python train.py --targets=["game"] --norm_position="post" --mlp_ratio=2 --inner_norm=false --moe_every=2 --patch_size=[2, 2] --layers=10 --width=160 --orthogonalizer="polar_express" --weight_decay=0.02
Rows from block 5 of a small image classifier, named by matrix and row number. Rows with one number within an expert belong to one neuron, the router's apart. Each number is 500 + 40 x the weight over its row's rms, rounded and kept within 0 to 999. All counts start at 0. Numbers have three digits each.
Before each expert's rows are labels from the 100 images, of 14848, where the router gives the expert most weight on average: "responds to" is what is common among them; "peak on" is the class under the peak. Only what is clearly more common there than usual is listed. The data: pictures of board games with random positions, seen at a slant.
# router: router (model.blocks.5.mlp.router.weight, 16x160, trained with AdamW), inputs 80-159
# up: expert up (model.blocks.5.mlp.up, 16x160x160), inputs 80-159
# down: expert down (model.blocks.5.mlp.down, 16x160x160, transposed), outputs 80-159

# expert 4
responds to: discs in an upright rack
peak on: table
router.4:475560540510486472536479492426469421539444409516454470491469580528508530466511443487504556500500543489526425500549499498510487482480493553497494540501509537605518561474464479453524427459514467587499539473467503476518508475524511498493456486
up.0:611462490557482538474494459505476495469499476526492579482487511526501506517477464522464441555524566564533510546445525454531452499432501496487516491524508455464572478512549502558456589451480475455476564447434473514541462532459544515510547481
down.0:457524449495561507507515434435462451480448498523512497474543532521468481575484511490446506458522463524447481542446470537474538496521543557508473573517509493471519517475542501458525421497536461481550447493427484513570436532493437482496515503
up.1:565475509482455546481493459483580516563463455543613477501577423555481505496551514398486525496489526489498507538519443506501500525439505462521430410507480500508507486466517476577527513553502525480480437495508451485495485557470523454480528507
down.1:457425579487446537515496484497547550480458465581486502435489548520459452495426513554498532516555475423444503471538558426548445480621518480513542501502521529448506533576483473433539511512510483478461458514502513427473542440506472517469475485
up.2:600492474498505525505458462521452520502475547444525588479443597544566493518533545454469483454535494598499484541515537477506504485568529435543512460467513470437517510506466483502493550412494524527465519468513514423568528453513481499504451500
down.2:490493504558465469485495553512481483496501507512549562380500508529575568492510480436544438537483510470520505450477529490393431448481501509515496484501464523491506467484479515532498498455513491519451527508557541504522500560529503521502531459
up.3:501567552494482399543534509471511427474549507487438510413525487447486529477532518516494431520511488435475522477500510468499400480491452505488496530474479583453494527542498531539489465498451484494549450437439419488535511488419510515525585504
down.3:500506494487515474550491502470459513474536470408561517498518502491508491587503516500486514495473476550548553507533437507419454554431500609466526576536462453545494523443470524575528494500516570526525455477468508455526467449466522497517569497
up.4:411497465516413478368492515504537524555478542558576498463436480554461447537635481500492467458517468540515457482489543502512497531535487476543499519492506476481496488499499493431481468491527481470457494493538488466508489506529511499521502511
down.4:548430570485523590509512476488398519486571502507580482497565482476434563513510522451550423491521529506536540518485544527473539529538472507564500556464495492468503502468420480558503395536538506515485526490522518520558469515486459500446511529
up.5:500444427512574476468514496512549527519514478478434554482453491452542540586495502484456382513486500491511482506509515549351555551480476475469513472500487468497535491512527443489491500520468457499559512492443514577542495405475532544527471465
down.5:514566386497542487485502530545479549450511537480474469472576500470519542532628460516421588525453532512446512446502502538502484548538488469498517501476492476466462497441433551463529549527548487525479518471521490460482453522508536527476496435
up.6:528469413549540520440547500510553546464517498547474460495472478475605440592433473513520415582487497529503511517512519519476538482480528571487463450453544546534538450584518460440447495432480513474459524460547461477542520525490509509532497496
down.6:477533463486538564561474503491385508503517549502535488422530569569516472504545536458499493494507479572496433421456530547336514460477477495507488477481540483448505511504602512484556521553531497531514506496524473488515470545472497542462490454
up.7:546495513535487462460508443512560577470547447505467443504564502489460487509557529594567399565509522485509514481490477455565514511585463540510527479448526490441528502474529519502435406503490462478491505492525533516409450458537470509511545529
down.7:545532392470524598494503457518467506486482543492565479491514533469449482562498526514527462576476455463500467467511535457452496500453497555509484518522495512473502471502479491539538492554541493574457509530552452468500532476446536470474492503
up.8:536492520526485462449525458489522489563518546489454554443557544494475441478496511488531390508574493471517577454555471466535542553477540424533526499501476515489471504520518435482570435521462536532478550546498529526380477512528499486498497463
down.8:459500522522534503536496526520534535514573575499511489533484584493537484474579473429529460503475507538491512460478508543448494479466462537488507452508494479593493483559581510555493564559501474517529512508478519545487493441489528519515448498
up.9:530470505519472362527508484441435463515537522528489514512487437497500546517485480580445497502498500501512458556490540461593510499476467528485528509453479464509532505509518465490507534471502464555492512478396486479501449498498467546510459562
down.9:467517565488516417498511494506511544497526454478519479470481480521451525484456538536509521441566454560547543493460479515558518509482564501494536502467502512606517470399508520591545406541507477557476514532528490502516324461496501526420530532
up.10:498509537447513531585504572520464468432489548515507503437505500452455532546504477528512462551503503553486465444475517495456465490528460425479507501533502489510453517475544547503533474510508564488552429505477473510577458551525578536502513517
down.10:479478526508467534516533437497558558491460505479480524518533463455439574643446433436513507549495418563486505521557513525505490532408485458489496476456538503531500479441533516547447501575461494496477434524433542510494482525501520551541541545
up.11:546526488449567547573549457513623493435520572489443492401589468451549460500442455458463441539535523516509505453499461554522454487535482522481519504565526559448580508545496426584525409484489524494461442467524399550542497529494529504499515513
down.11:455595546487488461466518494480460514443492517507527521468600522477411435554407481554512423507501469493473489474471505445535499499498518496506485573517484499449472483526544509471532420600487481508513453505442503491540484506449462516496516540
up.12:521582496445527520452490547516450505483536550547509460515506515503519612466461477534514507457506422531513494484467553534470439501508481507544583494465515551485559496562456531480488528563489494480450479471545594488521480458517424483513531477
down.12:511519520525509508497482564525552527563441511539502483476516617434459467536440534447564402479545475477499522557486516481514506466571525555528458478502495540485501523544497495526437473434466521504531451488522492500480529464525441484497496521
up.13:580498548539533596471480434530452468550552581517506487531494483556540585476503583527514487510495464511530529534537403463557496505520440516494480544523512480482513467469490539578458450525506448498529532491516526511461429532446553475482486511
down.13:477450442547565559512407473553431486503478515434572513495488567479513504467533457417451513466397486476500464497544487458553528490444506533451482531519463531586487573499513498567448501555489553536511522522422529513469504523483543422464460483
up.14:501555489480520448453430515572514502499531505474481576478476554525476492452524446502493489457569467484483498444504497508416521521461511496505482460515493523475514466588497464535493464581492495496542513527501550519440499430554463468467523485
down.14:471581557517545529457458496550472488457558558511511448513529489544580478476517505480554464554513513541510555414508512557438455503522499528527530512528490477471427552586529511501479522441478499515488523519448498462527551561479460513467465434
up.15:546495545400531529501489444514487540550510468444445458543528421474484471484552511483574482407509498482500502487542470503459459503523550474467538566473453449449516525500566447480478537511448514466468552480472547523434563423479548486542523522
down.15:491483500522497499594514588472462446525509551470479550506606502487520458480534531479539469449486497509491493484488498617534479537476519473530498387507505470447507497450411554441507517540499446497475505528476455461471489547475442486487478479
up.16:496508470504507567502524474511536487477517534461507512473522446528527468527556509493515431492555448517494482442516510445533494461589476465482491431476499528509509552481482563435456495527526475472537463574536458516526509506516535539487528510
down.16:351451488499542410494458421452572509527526584524514488580523556526462582448494487501478471551497466490508469428561482492461526440543518473471529517514485604474511513526460552505497448509505513532498465525480491498542503454437502493481481497
up.17:380521570411482452445539461476568499485464501503541538485399451458462483470508493450548525552494523428508459493550456447511423526455516533494477484498519513530547466555561527469534465540457467495463530472496534479475457461494480498497530482
down.17:479473610481461354524439444530477502509477477449512569419490480491464598506398508528532555528461488447508496511552554479483488515554518546529487479479484495512518459540454538518454499549477514465429498504507483499564481520507477467490518482
up.18:465528495494501556482491517487544537538532473571499503469465388492500485462457507508519551509499500495480482525578543489491430484503453527506492530445521547477452492477547547629471493473473499506482486452529398557513475482517503485502590520
down.18:479459509496493462508519458447538511488517447525401441521541470449515504575571561490469506532532554567488512507516510545499463511462472401465469499445545500509503474489477507542409497429530468531560447497423465471600466584491482503524490474

# expert 12
responds to: noughts and crosses
peak on: table
router.12:483490464540492485433512502462540557488437609494487527514489473482458528495496529547520560486501528531456497564512454590487485525504493459533511522466507445497588461487532465506576508480567524451529516509562471518470458455499503457516530493
up.0:435493539449513481482508440514453526507494545526448491596495405443463602550446525527429484527480524491513500537562464490426516508516485515507526502459481519481503481509482462533518504542490535495484493496514499500472483505515488519502528521
down.0:459492593506518495522466483528490478544497494568499474560506506440489522564558457440474532483464496518485505580532533456611463464501502474506447524518480531609523506495569499510491544578490517492468510504458504539524401513461456512513494476
up.1:459503442540495551465449582493489502500494463490507476546527485498497526501516453459594449525528523507445529524480500531462438506482504485508462522474525579527520527551483502492442476507493464479482479470456538476520508553516528494506497486
down.1:575463425481530561561504537519488509524462477537503576432538615535538522506500509486453476519493481517482591551476520547500515525556505504500482493485548487523527474537425512530464561358504462471439463484460506456486491515541509515502518513
up.2:539496450542456427494514427522437539510490457573502548507524500455467472536522517464484352430469477466481478549529551488526468505496502520495551495482521525489489524423484562436531488530444480549505510469455544505569477488490445530512444484
down.2:496567585483496481468531465464479460490509528490557539459456477517448558540576523466491439518584535572492439460438522554502533446531493517491445463488481495545511496515517497473476584568453481449490465525506587513486431522566501481543536501
up.3:495495535465548464529503569460441475503471429514560497495411514545571531538534531471524526461484520494497529529607569528556491482599541501497492511506506529483487528581541493517436499387508528512444493476581501518485519491503517479530469500
down.3:473513542500501506472460501522461496490553518463557565500533453505457512512470523461516348521506523524512517493511507443450480527502524516496497536556483528530452525555514493502557386443494494530502516515559496478446486518471497506455501518
up.4:474518501487515488434445503483460506501465490474473568476464583476544518485546471589525593509495469425528503496504513485533440499482523514489512437504513471580522497630439548525544498486465463504450547493428530486448528484499556540464507481
down.4:489576526486517475493514536455496490486534463480487546472507461491488464487414494500526492501402458437517475503480491555480524560394503577513468481486505503549499513440533487437427489514458497489513487519479481502478532504537541515508471513
up.5:522505519463477500501502434546541420492546519520422514602595448461545545481506447414491524483502515446477514476513536472471463467466484529500553460513482498449452535459597449485470533523513526556546590447497552526454492500485502496484495499
down.5:510528503515533475529541521521449489530593547494457497508537461469488515393448468599493544467458508455490482482504452536385504472509501465491508491452528526559556493459461487518489587561528474507488505545431472520490510474450448472487486506
up.6:428484604455528476529571449523550547469485483551593477412533469506433496500441476509538469503478597588482498510483497449425502443536472569498491538505531582490444523523493480523525510514454496516449475416526552547512397486548429561508561499
down.6:493408452474495388487505401544548486492472498471451518495541478462466490502455551585519543479538534527516508539532502468462492623444463424476515574505492501468501496500529506518490451496514515488472472463484572508560426446526496490509457514
up.7:412487467492445614431480498437545470487495500432498507520395472566449601474451471541545421548464537448497484500527475447442523513453521547478518460443511482547547524502537534464504613501488470516530465457525573520502452439500463486490502468
down.7:495533346550532520497483580458531532554503468530478546440495540461578471490492531442457564457450428421517471544477553484509484524463514525505409534516511465472505488565471519515448463442548501499517443478414516455561549483474479520487530493
up.8:529421537437549443498457469481527497490511490521588485468462494441503407505472502565450432476479525478516501510420511503521532459505483518502418575509496507497493536468536516484490489550454457519510428495444552504473515512481468499503564527
down.8:528466545507467544451478465492534508569551506501582497496422386525409483511488504434505526495516522487504518492521547435518450511442576438525549554529482504499509520479544479469480519548534459549490514529540481529504551501483480489422506587
up.9:520553557509537502488523417541569494495516509457532461563403491476485618519453510542479445498478565399515492538531484520485565504487515569518570575484468506451459557437484490537515502459496441507476514456580517511492489537549489505469518512
down.9:540513544436492395500489453567553474468529487531493443478536489481436523496509423551429408439533506506437535548510538415548469555509488446480555552489508512523513505559489472459522516545446518517487497485488576486462506480478458499516478472
up.10:445542537456503452502490416461572458458480498518472544482517439523521608477493540458471414493478490485511519544539458513601537457522470572498486531435529487495507525460468451538495400515514497520498511466548466581545432462560470486474544530
down.10:479480541505537474516503529561449555513455496509519514449567468470470476507483415542523530473446495515517564557523511532582533508515499506526556476501501466527506456423529507465502510505486496531472566507460465499462476548503471470462507502
up.11:553467568424484615546515571509481506530516486490565578534514596517473467538562479483500458458484548469468488453530496491594490457522489482468483559565526497529466518570514454457466465547542512516518497503443547522537394540535492480501474518
down.11:571512490482540477501493491473427482480525517547540515451573523524506565538547489460430471470469477462475485493465485538522552465510481444519492460531486504540547452481486521416525558522456524502476577499552526477487485507510514516470486495
up.12:457538448560434524489570526487492509543485470388499587540518481531561482483435501512535474453451549511472464537441492510495502478614517563480481505514561509448461513420457503536397504483496499525504533427455510533458467459469511527505535489
down.12:556453485574449549512492546490454544531523487508543489401398500527559448456582515456538550457474491459518502467552428450525459450451480406513524474458524465524499504545567519467523534555494494497518535512525503518465516519485477457497487527
up.13:503506562425484566482509445532450476457522524468522435496480576463547531529493561521510467471542474405495421524535419470517531509499490541550521556463519547531495541493517510522478441519520526572542499515435495612506458463496453500467499490
down.13:520523577546545466506465479499526488486502506415507477458482470489447496547429431506498455567449552446540457472467459498492505499561545449545559570528489496501545508515508456473503431515536495553549508508482515491536529465411483454438528506
up.14:543478535477494527500531490476499511514528490486456494557439578440509500509486497557482441479527519449459457440481547408508476532498475537516553546413529464575540485533478534466443552405493499482445471511513513478500482470471389485539547475
down.14:525553552440476474515524558441504521491565558472525478466535458511592390556414524497524495559459505486535448504477515405550488509562510485523512528483513495472486484533532461484489440551543462487510482513544467450432522543481530529512454536
up.15:517450463521522544461510490528549574458474478541570492436571432503491504489420480439522540529504523559452507514516502486540394512460555455502489510535523521506520467496523495481490531551495516525521480468464552521552518464465523496521530467
down.15:511404536551490471467482516507484517488490486424502404599438585500469447570545472550532507540502516451531514461451503564509517494419508529457487515516527498464463518498571553488554476590503513506500439537479501594452525445479457528485525511
up.16:503535482546470476461473494516483499499485509512600504480526427524576516487502467408570520565529515489496504464465496531535540501400490507489431514460551510492517513466508464489551487518541513475450458491419416522544437503525484498505464542
down.16:547399546450503481458484481511500522507460472489529452444403537520507531479543531523474433485568476501519522500464538510572545466543530497478519466479519518475513481487484521542522540482491489549518496462571571512497502478494496464470507499
up.17:448480468480490512435541517512464485521523500494566520521427454486472518511461532446522444544546533515506438515465442483462481492436497572504476477459506475557514492461502471559517553504482403482463464462546513495498508477528538491503548467
down.17:536446487518607552515488523465431512573478507577523471439488441479552460553539509443462550496433467489502494574496514503629515453421484496461496474478541467556526477553446507489569484438498512411518526512459465448484498532557492467538500561
up.18:518518518427424550496565518553446534524522448516458484513515415501566566461445486415543498471509521401533546517507556483479556473512511546487516483549493515490408442463535439484528452569519485509436530526478484430430514534508549550510460527
down.18:496508502513518492462507593519507450488542394514488454522483464520534516537516509621488483495514567449539530519471470520551488508466484549492533460482527558518609519415485520456521503489536480532441613484456465478531499575513506544485504512

# expert 11
responds to: discs on a green board
peak on: table
router.11:522509532510509464579512507489441473488483489449501519496508576481483572456481547480409499483479492534523522544511464499495513520520484513512560548459494527573502497492476459417465512566554473531548506511501475460530547409461492543539532499
up.0:485497501517468540515477449448499495537434496513459534509466484544503476432478511557555441520523511467485459520566509507473515533460555508559422416523491529543517495507514510509563605482447499530449528503535534448462538484521474473512499538
down.0:536463521520456498464473460501539519532515544506470499603467523473600519497557459465574490491471497508508502519537496541570543415536496496463475434552504432479446552494540544418489551629507542519506527534472544510524494517550511540510562487
up.1:502467545444559597455493508523558504447604522466483468536453439513497562541495456531488478457486495534476511503516509468492540477548480460515528525537543524510482498493550486581414500465576504449522537549504419538592549532486526481455473542
down.1:396528466452533498444445528488450497516547578500493497498503525481443511480495507520534406536509500498483509413549475504568492515620532434506522490520469525440464496566461495486441444523512490491521520508590493461500507554485487515497433481
up.2:572501422504482412466521466527486527488498474450438505469471506530447454561475494617470522491507533502477470570479510505431508500427490517534431549521492489515460536427542454504528501527515509544526486453475547511441463514469523519538505533
down.2:527501387467461518435507462508655514485451496488460501499545480475509510564506428570433419457518523465465480548438506553570536533525482532484475488479517513413585484465498449522472452475477455494498518469539466512506430501494517470532518518
up.3:463587500486489580511495435550530491525507483533498511431447468516595434452542416522503431490509506516429456515584504505437474462515514506498456510509477494548463508489559550495524452492524531524412511439500537524452566595448522481510559494
down.3:450552465501510415475495467493436493464510478465508498583486513455515524499483501511447457462472478495563517526535474494482510432585512442529574531555479510466494519509430544476526523528484485546517522507545469438504590518491418462464476456
up.4:433480523513542382490506557483457502593513432547556466496442524525600448495484469447533494460510498490522493525526490498516428463462565479502436554513493485495514482606529458495526469427538544506530483471540507514457571510499522483501506521
down.4:494499507524512498438519489555503482454471541451520487494550531402533460518455460520547427578495448472499528548544421532479496481496506450498539491495510517548575561487448528503472631532493489508469476507487547569415498474497499494497468473
up.5:475443538462509505454535513525490514552496482520603489559601441492430543515507475438544406477485490440502552512530462511427449485559476503519570525448515527570554509407465483416520487542488486514476516472537489529449479496522451488495458511
down.5:483543634465491484465470432473471477489421526553543466562539499496513553552535494482522443498560479502498501601536493464432532468487493525476490526455479462521509444475490465505528429479504499519494558507542468485554574485569502478534515507
up.6:494455424488439504484482478492560486501546534499488525513487489460387510503530512539567561430508482585484524480498471554541483520613530505491535515550509492439506516513472541572462467470547509517429517483527545496446527424491519498477465508
down.6:438456490475548464454473506504481505512482499488544522538544505461457480487444473468510599460512455487528524536546500496416514483466510487501502488458508520500517517490440512506561579448468515485523452459454547507521549499463453482514465546
up.7:543505500468544527516515560500452493472544476516490522531436534443398438479578511496479490497481559514443498460606473502598580458519528535497506407487495555476514518492402525516498432501483479531483455399568497547575485479460530518492443520
down.7:606528499514487438471516569536440440512463480479507529392512563539535540497555479505497531515439513553493476471516483556530440524448510474498488463487500460497444467491440508469493493506440483493457585494516488478489546499488564512520544475
up.8:507434605485523481441461549500561512532508461479549491516558372488575469548486484514492474506513492469487556537534555511563483497500502509502498559496511517478510477413423528427561545576502493549480514534520525502452509482511481517516506547
down.8:469569627515509509436504512503512514453508506536540446599558475486516480575468467504465406545527519464473504513576497430446535436510491547531492529491470479549503506456552480456517395516491530471476457521506471476487541515480490465518484482
up.9:479442454481498380497524483506509513567466527460461483606412501436474493498550480395506500526487515472487500527512507501462579512519519522517498433544468480518490495518506463508584590511470571512485591503538533494408487512479419465515504506
down.9:447499589499491422448506577505560503498556483499496466605509480488568468443507482407530418503462507412521544468511552518602523521561503495489533483459500477534562517515504512510520556532499476508481500544518528561495528478518548473493488509
up.10:466504443537517552494516545550444515507470489489493561456560544543546501483438525462467488451460404464505443503445565523453515493489547485499478488516528523448427471512380566469433491396520510512518442522480490448550599506500500470511478479
down.10:489506481466518475482493545534507510461478470492590499442553522516544470540436492471512423576513486491521525430522501486275407497495509469503471491540504470473470512517502562484499509467498510491463416515471547473443568490537535512473520452
up.11:621591459495510582529498435532452506486492502465463445516548566525518476499537551486546464476537475467498512485406538537502433507480523493458486479505478539466419517516496495492498538426496428490483573441488581530481523481491525500509456491
down.11:591538410456531481420524572496489536529529477540460545489526537504513470504543466512517415520491499584516512485470540592553462517517508506493490533511482509453514506488485413527489488432488512530473592560467454500496552536550487523469500477
up.12:505419523444488431475556570526514506485585464494436477531484482452466547537422570549525550505486517528464519532554510513559469500554514501478503577447490561441524543477503504519498534438503454530449492416504528587477466453521478546525500510
down.12:486538430444456353454516526485499491491551532564465502407527502527481560474544512486461406460556511448505505488560456503484476553518497496516513466478510508499552505506476510464457577558492490525475450510526511422495448505517474469477485468
up.13:525417462428539536547473430481465500530536489480484464510445497453529534455513499492450632486532485498483532516519494456519572502505473462543445487484481495447498483485420477572518384462488511512445461474482472517502486512518468545499533489
down.13:484490574515444514470537568541539524440536499449482485535586461485547516538520522471498545471457528504508511451538468499549407558499491476538482510466474532488468498543500471462461499433504547483527467509553551463555522505497419491515511486
up.14:622478464544571469518483502487531504503481539482466451600549536501438477480466484635525503436488497544492473472518442548477457487507460467481516581517494530395532511461514506474536487464511478532584470481505493534566476550473520537494486524
down.14:557474488450478592467468449503578492509461454459449466465535452503438415496468423602453574485548522486483442496492497463576494554540473496486460537489487524480562495425512452553502476422489528510487537482572495513498461504485510467518497529
up.15:442553529473482490497496553547399491484469528521519509591566405465494513487549526534468487468525529505450477521532569517416473501433471521529477533466508488536488484509571504494527494488518486549498461538504497508598545519497425514497542491
down.15:565512512475461586487556501496438500491559550529436526449468396494546465500476502541491464541481508566434513438490491534584516532566464473524460509488511487447516493498517506519476575482596524549505519540537505519470476454561551491483450508
up.16:590535408480549465448529515545512525570559474505390513472467494504496472454452492423496476503483490535499535538545458477574493477496502531473496528499501509509494548420498511516558505521471495519450537474577489519394443518551534523548516533
down.16:436506490508461455527474508574520463476482540522557476577531515468480447479433419491488443540493518459516462512448518522541548507451489565466559483500499557509507499533398489520521510555450461525513480489567475511482538479523560530533533522
up.17:454535493507555506479546390475504538447542539593492470542448466472486434470574523580530558435477424429498470548460543508449558522540490498496483566548499499517488456507529501503527453471547474536569485478487535526592574563560478481495457502
down.17:620443476553495538498503531464557472535491541543519496424456523473465487551441492485544467526529493551536554483484523448672460533535496467466493557502502538472499444532438493478521556560474526533458516511471566545451537584481553506525460472
up.18:510515483498486489570522481492601487472534492504425533523561520514505521484539460558496578545393490587500499421524415479550493547547484521487526536500444561542504556489569474537439444526518483513466501496471504542496491395494478501501503490
down.18:529480536538487491444532495518474490510477497444476503537532451463439441531476484524363514489503514433472513519539514405500498550411443497499529597554500591525516544452543485502562588568495546490454452495468482483546501502434467527523483464

# expert 13
responds to: draughts
peak on: table
router.13:550387454540477516514484525502513554430511562501604444510523438458504477473463524436440568513557463511521474501477469530458475556482538487483430508491549467478559388497500456534526420454553589426549478511467467502496507439451465497471532458
up.0:504562581519463503465474460573526544513536437498610494458480420455470489510475452474544508597534530482505475540518524452523514518480492581528505514446525551474498543436460557455431511461567488509484529447602468469437469525505534510490511513
down.0:390520625527500439525524470467574496451553508495519505542533442566573492435498566487560549507509455520471523539545460482487422553457513475506485491534484465440479491527505521521561497480525574470516425516559484499418532453491548448513454516
up.1:431539600498441442556473398526498499523487503529498528546540491493525570482486545491520410493518574478505508552525506469472512477532491502486498532498496512522474488496465505557542491502556500479469498512403472475451459532532520492503510501
down.1:429537565549489450482495475493476513477646506500527534588512381539493463502481508444515457545549510542557549423525472514431487534458487537549478438514491483552484502504533464516538524508513509507480453512452508476536522505504501494514522438
up.2:415543428460504469430528486571542498469493512512513528540503431488595548551467493491496529491484558501489510573482471435518477477594472526531508517497510487535528475449455458476566504469529499492447510462484559469561515458478576507470418542
down.2:521488518518524472460505513503429504532479473528519534537486474540529559496418508473529430464530483532462470453469468501502550504501453485511488496546509549453623449622471489498485518538557501485479387489472489498440461520522549471508499555
up.3:497441497525486514542471499484510529532484489472557519543444530490504400486564517623464490518574553455479480527443482493458495439579512466500453542489500454445537496458502501482531461496538451480466468510490494526496502511489565532473510505
down.3:499506434540537503464513508472555517489530563438448500462456539554565418497459482532543486557508520437509493494478462462468475490379504477491487548530503525499469510465589450532483444481516560502562472491488470489521550532477524534517486529
up.4:548436553433521453456493524517553504491471552519527506571496534479557526530535543548546461547460512587474499518471525492561469552561494551494544563484518487505531490430444509399449537522489438534469466459513497472600501407503457503501485504
down.4:511496427530533507511539483482490547531552502552489557486520524559444488543555464441532502465500484458509514417453482521508491512442470508478468488469499433540466494472468487502562465482473511474495538488474550522413477534460527460517532526
up.5:518488416507522565507498492520488488482559442520531434472509497515506489478570498532502595436487550511518459464511445480465523486449479472513463542553510510454571494425468515455549445469549478503437493449481492531489499504487483530482480486
down.5:448520607503491505436537432478503492441491472486450380415453538552477469506550530499521517546486527493462485487427506554422509545442469501513500505524498479386511492495569504454458477491469453475523412468553555517594543492494546485504478446
up.6:460496486484528450451453528509473490460579493527548499414478544550465441483560551522532483467544551489501415503495451464571512495515515520504513572424504503517550518480411536499558445580509467508526511436468453610528443463507477517466517516
down.6:578511509454475559456536471496508493468448556544468471466544521505461508517500561467526539542510468626482484616519510518469480501488495516440490487526500514503521547423443497510505503539503508543485490499568505466548450461580468513544509536
up.7:495504405461504403440498529543567503477491473488503454540569459451499602526579529520515574429496488450510559491555532529486412482558495479525560561473487481573432538456527458519489551460504588491506549469494476547506550430497476470475468496
down.7:481504501522571475487539494483544515477594516497416523498484520394480565446491493472468471531528478502422481467523516422425537489618486440467518478521531479531530531535505516558602497552549518510455561496511488489495464492549471508495418550
up.8:495553523525510445563502399527524492576503511485526469437539584482490492529520499446517438457486576496478474492482490469542510502441469535510511402535540533477508590472445526458452472477518424543521538465495506541477490495465493553493478556
down.8:591453403463478521552459535478547488507479531430503502453474538530510545404501538506520498502497495473531513447532481506528451502456465530511496414498541545479504548472455529555508477548486516541537599488547473505492484492504500462516442486
up.9:459523394466482480463480544459555511510520579558527458510479472430545517522507486491483506518496526490464503571459520493556549456499535490490492450478520513520464540453444574443601456538515497498511556457491458524505512516525457506491443556
down.9:477540477493496376474564564446486528465488530477392541446484484530508483536510556495507540572539500522467478369569556494486451495519473444461551500509459520486499531508444485462527419540510525440513454504538486445465400469540508485433531473
up.10:476500540493461498507512547475451526494518458541515485413553469460494619466477489530422445416514497562456524533536549476384466472563506527515527483466538523453500481516513493509498485468491523509544387473488496481454479423514470548488453468
down.10:429471502506500526531519533458510480524529519455560424509436472459534474455519481502502418615438493501537470442556479494460493501471564510500527537515483487609402556462492549586471537477483488547527543510548466517533529496421528483529510516
up.11:519493557432483462542521451501568499480486483389489437447501470510546529548570510552511504505531486466446468499540539481461524435498518525544433506533543497402466512512425548442517523525522528497499548497529506534517510446455501443518537547
down.11:397493583427568580437502470479493463475531471393502494476468565580478525470529489552509572471548537439492441509501360565553514507464503495527484454497524523461483537480521493447496509534464507512535562588516496467494502501480548507520472538
up.12:446476533411519484429504529488535535508460472489464543461453447467552539484538501485530426472480562588538533508551469532516402517540492462519532558504468452548529483519529435514483559487543563480470530496554412518605475547542520514467463500
down.12:532539518569533404497499440476568508505526521471463518517547502464500524443464431493566507454442499526455533452517494475517451493594479494466522444485509520543526477593439485515503601524513507444485543522506516482480479495483498486467511564
up.13:588470512450509371512480428490473529572543462521545427566527473482489522473484486501488387479511503547485519466513468499515501513537507476524501448587520564447487494527499525444466543475496489520433498471534461523513413550500475522523433535
down.13:540482425468463501508494531471486532528513547532461526418582524451480557527572463565586571524474484435508468538487504477513535458587483480480437519510495523527540496491543524463440505562452505512530578545453501502459510504471548538548520523
up.14:569498433486523572480502553445520521480546471529568429610475480527564491500475502490557432487540508505502504437504462550545518487448492474523526562512539492545488524486577476477473445503471447516486491496443481578622472512502491489480494504
down.14:473530448508480553515443486507535532542497531468502514387433489552485481566550452526485523424528519490490516439520474517508474533507457567485511434498476499472515492536397490460475415464525517510518542475564498499509499487478468514505483508
up.15:474507566557446535479475502519561517596531462520530525549482483541546506494576483435507471574555493487494472487517506457558555506379513540485509505437488530476400501431446566504464480411472439498436524487576503506524513475484498535516455556
down.15:402533547508454527428482408540591519509508460491548494482526509467505448494622437453558536469484494526477552508583478487455449503503494476517511505414514533536494498466454513495434542411485498512460519482514547527456539492497493459559518503
up.16:490497429512484540469502562498446505492467529550517568514536561458511543513564519485531405560520469489475454536502525502477364497422451506532520527458520437544494492620495553492506569416509473445493451468522506491443566522467462440524495475
down.16:477534539523510587496460520521462513543417455496605561367503521514472479548489499559501552510510427439549512540540502492417499459522483538505465517480501494525445499511413486473432454514498500537491490488511431515447584540487500489497551511
up.17:487503513559477509533471516463467433516504539526476518435490582526501486534539493538498484551562452581474508424495511563480495523501487459492490483528501466487531492466484512438475562487494459500473477540583538447493535589500490497503492496
down.17:416507464542521546521501506545472580539469528527504571448522557487490393617647461542489445523516526486563487567526467519501468434522489442490481514503503466512505486547451550481528413443498466540476512520532485457424517531460514480494519473
up.18:486530584549473446492536559444494481515481501541416530513469529527476527431601422420500490502523532429461463443547478463469453510453515580524518534533444507532479503463487504503498423481537538530540506474528554561490405508527426506527550485
down.18:464554526505498494466451516433536472429518486503505549512499451484549537454490533581518543470455493464512495520472490465555514483461511521539492512516496475568448506500532491546520592538479533554508526529519562487562519524499508515530459469